{
  "dataset": "cartoon faces",
  "image_size": 32,
  "batch_size": 64,
  "epochs": 2.9,
  "lr_schedule": "cosine"
}
Rows from block 2, named by matrix and row number. Each number is 500 + 50 x the weight over its row's rms, rounded and kept within 0 to 999. All counts start at 0. Numbers have three digits each. After the name is the row's rms in percent of the matrix's.
# emb: conditioning projection (model.enc.0.2.emb.weight, 64x256), inputs 86-171
emb.0 102:559473475413543473419496453484486544526531449477470421624461510455483530509518527505559523493451455448535512474547509489475505461418465512512477540547584497522402499416532463601489486495421530634472551388524450443550471464535421492526516562536437541589671461
emb.1 094:456373521599460575545423449466496554512570527555458302454554487497545514458477560475483433471501498472539524457520465562515514529495556529549489446508528511540435572454494454578564453507442493589535500527424469557584435502547533493512574503541443469617463503
emb.2 093:414441495546568473420454451470534501454554510509434313423546471473522582454522581514508510501546541453506516456559486510527455512423525497578529568474477489498495562504530499505572441584511510609493484522461487520504453526567509498465603509650419476625494512
emb.3 112:559530408504488503450398465561515506495576537501474482561481508519509447480499504522519431554538552540498509435542447569448487465453458583534553495472534564467427511513577507478536510540415487540473592482546538496546502496526458463527539522512364505628469539
emb.4 097:546538478449558527525444514504571451524544484488456467480506502519541504513441442496439478521536543575530458533573498490490534544467503409585502539471527517426552504487479451547517473482503505463448578531495518452538540581498439553432481545450455624635445469
emb.5 096:463386525403590535523404460464568481551605507464516432451520466493458541503554505569461522477536463480520588403583444599498551502539534463519482479573545576514466537444550516501547515501494493570461529497524547522546442570562509563480470540509444496547488494
emb.6 102:484535515442581436540481529518498532521588580549530469488528513478516437467515484523466475533545455555501500417542536568541496478508475560546510486579516528440498464450538526527556487496498504539538547534463539381529531490498438499488558392510462536580416469
emb.7 096:562447489565516355441437465376470519579522419514413502466431537440510543521544550504500445490595533516531519443430545568639517517522492466498531455501549622444423545492512489453526454463506465534452568545495577501528505490507492533569481595503495540557502562
emb.8 103:517561490484551462542566500556508560515506446465499678443466435433541584502487458529514529479380550620512534427529528476568509539551458432503493535471444493549495483501492412512468532536388519424583529424548556562529485399528466482532474539455447480504525471
emb.9 100:501554509551506488399616525582441496457530513467499680583477443532510520485494482518494559481468576515492559533470421457437443478583579513512471499505496483528486575429525457494429510477482513552502442439543497493482429461532490520418501540500524393575545535
emb.10 093:516523487521502514525551459516473564514560539581484726493504491443543488561439513600499593500525507407496520464553425527479462485429491478431491491480549504564533510469483485601481551540420488596533459510524506506526483437517480497513487461549543483483487487
emb.11 091:460487525549525516537490503576481511552493579503434730521466405462435477470515500568443561442549562482530547456547527501556465534491489541475454617434393477574481486466541528540429560550444486571563495429479489529601481510481525520406450490591518499607475493
emb.12 091:454504521552602490504512495558477523501467529453496765627448470537545425530589490478480565485536577472590492452555562501467484477550468463517521467517496595500456559437525536538466479541436577514507439451434495471480452459447524446409526442538557500507491512
emb.13 094:482384476491542523511501424517449399526474561536446397480482539507473520433505502482480564541553580489507478405529462514586490543564506464517507504558439421568488517474486568611506452508467532667521388535481463539514468498517512556507549445558531413600486561
emb.14 096:462427532534490551484638564528526476525553535518426578437532518566493593486510492479425535466512557491563534450532514468527498565513554533508516508487544534568529503455437416512504497530400476611549423470484493567567457494534523499545562432491509485563505531
emb.15 106:484538593476491425536582479455537478475432468512535728463489486389462527543504533473465503510513519533468502466552589524572507509543510465430484566468490479551529517462488539605497528540391487579557543401534460407576522430519456515503531534529488515491548524
emb.16 096:429482427559553499481486498504514562494568460561532454534519533594508517600518431444494504462479450572533554460459454460470582541504515443561509519529508513509486517456469627490506504561492499552490444584504525468516472595415516491607527527471481367526463522
emb.17 098:533474503546531582541560411501465532499558493486504413496525441454424522578500496515487488488501481542511462447446566433489582549416528551529458463438536504469489471507538636537466524521545510465466520542456514467457515426486537535539516480398496472481471537
emb.18 105:516350481563536516522449480597490482537548413511454428496487490413393508610476469482468473514446537527521438415445513444622487557485465503455544480384583510555494512498479602465566456526503567545512570532469571483409515541454509518501576479562430514513502415
emb.19 097:472392488551531575473563526502535514477589499447496361436569530458502490436500508561517487452475501515522459440429529462441599521413518432567513514431555505500476565507479591548552555548546517636518465557519438492506445524498557527483538476462452445623461428
emb.20 099:479558519524549527515483588474516528515512468552497521473513474429470576677521546502410608436477514584511496482436543534465478537464461449544502454452494572443434459519530643585499558510461454543457543448544582554488448558523492573538465513448445498547472491
emb.21 103:434472513471519401526567513549504508526536543465503434501571513475437490592547438465496512532445514449483497476461616493495491490512535532511429472395534478562400484582570604437526537460493438421409557523506573544539507476527557555471458533519479543537455541
emb.22 098:503401412500521502484504488481517526474501443466509457410588487568482483574496516479457520453558605459520406431439496582486557411516475496555514533524470529534453541481556654499476482447594521537512565530476505488484516500526447475510489420555482399560507410
emb.23 107:579506497534500479561563488542559516485565512512481422600495428508543519627551514460452511488497450466480464440431568508470500516472463472508516439438447540451471491447518587501505517535508607538532521473488536469488562531415540460407558460532459543542493473
emb.24 095:514561477522488459535525398452483496451526509479574535448483494440461470397447515494514524500472498385409542449479502449499476533435430506557362497509478519553451482425601544535592562431564463429491420458501570431573535483563503484488521466521397530476547643
emb.25 105:515606576408471509524523499481501544458495534454556604466419428570446491425456515555482457449491526481483495412455567566500574405448424526534528477546438569517555508456577597624590548558468512369536485495521564507595516439565509517517532445518534484435489523
emb.26 101:491602534521443476445540528484462557505522588460539478444570419506481432388410514553526471519554474370546451590507504605453514479475511460518475501516554503457453526477467602587533533547524515520446408495494491612579480469491579513450459505472484340509438547
emb.27 111:553543524504453504461504539552483447476569465450595455504511391515487448489459538500434476498486524506495484433455490525584653506534513454536572532447452472499484470380601484519525508501494507393537492417557610393511518512550499485450522502497512509424473537
emb.28 098:581532484495424463542557476525497551507507477524523676441478493502517484365551495553485487482461483463490510550467490505498593480521490546493433431470478529525519519485546498583560540541492528321474530497428522484522556553472495470429452468605462424552522479
emb.29 090:492541447576451483480580523463576469466543528439518562567501541539554558384508513465536536546487418443511499531518490525443580440429583479436454385459481467599541452553496532574434510529484548443487391495507511483515527439507433515392555464512489371632527557
emb.30 106:507510455509425449489588500564467525520522440466488596533438402569470627403503542507528487500463472504505517474487483478508530528479498546520504398536470570539485535471594524542542508464473589396500518495458513433597556547531538508414582468555444404499410429
emb.31 103:529535456455440524467558514449543523443466496510468395421419533582429488386527414459456479443522429434497445466455520505494561389489489501489509520444509473622506499471448534551545553549563527437508382503523487507542513452482540512483495475496496434492556534
emb.32 096:467483421481503520512424542435476532501505608600472337430512596519481512481550486536560567488526505524514461424541557519462553482563542538595517475511516396451526517439453516502432458577500393366544573558453490481497521491445493466568593409488467435613480466
emb.33 094:546401442438496475529509490565474430511483511493477375561579595517482481473506480519444487502565393430500461431564438523433465491521532485434524396531570545527500566442440629389484475513454490419495464579431570556451462545481431533497506460513448444569517512
emb.34 093:558489522502461511541574513575496487529424538584475554540528572480469536542532530603462594408501524548445480519460504513564534501534527508482496566493464544487506553504634521480498507542558550492456557491497473453482553462519486592534478436491550498557443468
emb.35 103:477535457445507530460434472509489452467510498528477477469544520536529391458545529532489564436492480458525436493479452488481524500513500457484488598501522488481448472421549505387572528521450573372476615477542613509527490503541449595516501522471523491559492560
emb.36 104:523533509450489463537390480456565462535508462512471509452556577441447471482506475489499497507489544478521473510470515479514423519493429524444525578448425523493479504404527649468518478562493500364464540497549509506442484503538460528458550436540455410599460488
emb.37 092:527443481472439452521523504510583598469546457487542462509539649524493501491518476544544535495483437478480610463562433493542545509392506519485505530501434506478513492534494604491558485535486416405558481514584484542442500432524602507498612510485511424637443456
emb.38 102:548520515522560465412480506472471546558531543608559467439516513488466444436459511513512564427407521432504454519501479541510396473512513477472539538558485497432512504417583495488536469588523541390466566481472497567480501452534465465475522513510521474650577530
emb.39 102:432463535488474474491485442512486493443533509525472338542558626457538447391490452523568542532452493449590414450561519397494530459496473459532571618483498500506503471416429586506522412551541462432480493568435502508420423581533480570518536479478512389520465496
emb.40 108:457569517506474470481432483471418471474556494443514430542493493549491421503472531507518395480533515574511521504549508556474434569477459498521455517535426492479435470546509473553548515551531450519503450471489528585427534504547523507448458499497534550399510463
emb.41 112:550601473405464530495443478513535508503519532487585540541497487512441516604440514497487534518451491419518436425496469536468477446526508470528501604401512509536545549510481467575536510503454521536470467446556490465488537541524477456482449553415467582417516468
emb.42 103:475490492491465451499431568528581459454549494524552431542562500547439541576520563475481555398560471399508479481560524533498468568462496537447473569430527570524500576439508518537563482591534573499487502481430568479498494530507533504406496505585437535397546517
emb.43 117:472618382521495467471428426527489500493522460482512426511498492498509492665584507497469474538525457538586449535558420483470437485528506567476409425445483554532468551460503499526453489516513503433520389495509559470449517470516440502543549515530556608386436474
emb.44 105:453533498508496486583325595467546499527509533503416412490475553479502484547471437511412450516586582526527454496586396524570460535451547551474544543498520513461462569551490536542534432553518488570598476492471492477437503456567501597545539390468450656438504573
emb.45 107:554605481444531525409489454452480506415464484454569454482583514490433408517486410536557478523521475482485387554507448491445446424482492439579546587573486520481489464479542482526581546619478519646536508508501639482511510489570464458516464548463496553456531522
emb.46 096:509598555470474493461458555460530522552559456505554412448531429540427473631543535475476497498520550410507476522504470514447488481515567514511494437412536541464459504490530401550566596607492403656409470498527502600511482496492551527465465507407519536473528443
emb.47 101:473534416425468532393504554432481479528533477534489446486592554500430548570503463507436555512542513533512408494466485558517475499508464484545521599493462449524482478463469466482582466496522419587468433469527504514542448486465465412552524472481434594501510512
emb.48 093:464528435490500535409460611421516511529437437521463560489462570509506583470555422519532545430522555535517447428470490522552447488509516449452441406464560406525460443572447553460588580504458484583475629538570558468570549516470455446500510492514517591362424430
emb.49 094:454596485492454442457524478481571496532545487483450568437382519534475502459482507555603465504502504523436514551594495538466522527567413440482473449509471536484442447513486452509459494483383551598494606558492467437577455424484540569445471486510524519311485504
emb.50 102:510480559470553473370483549526561488537470458505463479506468545440483564519464570470492482452461486481465554511526432694476505460556560429436413527515503462536428460494468442437507528431451536609489632527384482519592447467579530494485510506503551500342390521
emb.51 099:479498569561560450378447527472416497534501450473471389471445549497438515460494553439549431418499538458459522470387503600496493381552503459484415554503440435502384462535432528518488590422500517613459595565484388515583474441502551503500523513517550441405498485
emb.52 094:510535458538502433457435502465533477453494432461393476541470484567448493583422400511482590593499515620414474547487449541572490441455581528460429470514445533428417507495493472442501433578490452443490507540495594475532537506473434515527516561514541604348519534
emb.53 099:477437459471502456444491519517464482501428505470415568505488541481443530522429464474560424447603412506503497581487476560478478551414515543443464541550530484488425528408474488430512575406512542562487489574531494521501526478462445549514545400545427607398501574
emb.54 095:501509533543452464501524469501474523402603518490502426553479529446486470568534484547509448448458438530527610545514412498419533479460479515526558470530544523492504536540422549468536549543564484607486573511548541568557487537558587465481551615531551550339523518
emb.55 096:427485531514418533399486487520528549505539453493484507466394562628492541480542554542549473510509491528512484572458477599427509500467373451509521480446448520453486507465419465569546448470434556623499496567501445484511467476498413501543467481414511515339480463
emb.56 102:500538494499480619396474506452520502517456546493509491481558556499518472384494465506500478526558473477518472355472461528470525484559479517607612585480461466486525460523528588525579575590569460466518504546539556478398454485509436486525530508512498472521449529
emb.57 099:455641522492446573445501467401487430481427553476486550541581562564534470573510517482471567453523495510503470500539475494511638444510476514540431507452557535492494530458563508485500519510467511369525540475500482492539493599510441552626508490551597493447533499
emb.58 103:481551558550515556503486538471526508520534585587515584472565534503432498564466478487485519480510506534607504561435504576440486422538486509537482461499548518525452406457526556483543525526483476373504575565530622612482493490500543477511501540406490508519522500
emb.59 088:412508448508500518513433518468498480453490555544449483481495551561446558483464566494478554525565570484569562421477477448461529448508478466624449462467568467471476481445475544564544594502427498429519541533445530560413475588507491467518493477452517519552498493
emb.60 102:539496507582521547420484541546480555475543543483502472523545504545506531511505521510387500448535475455522530521432446484456447528486573450513495437463470460445458522544508503535550685539606545438493545607510540531435470527561454476442535453525580469463508370
emb.61 108:531558538610496507521452617554420542488545491502447536515549499512519509453489488519501513457458501490551518512433469485460531462543566481637566386403510486403430595510537462522491562552539449323523627550467546555432433522523542450489506498564490508475473473
emb.62 096:516456468570456519470479430442405466528459514491517533477560603484487481532525494456487545558537460471482534437507453538511512510576465426547498501498487480467410436495529469477551517581493453352549537519454519453501542451526453441491532520473506538527520468
emb.63 102:483514465575566494493491449491452522464478510508530423483562547578460507417511514574485550459527488352465530487463386479547564500442463440559537437430551572462500544465520558475562506501469464484501502551520531448541391598537414532491453543594618480560561489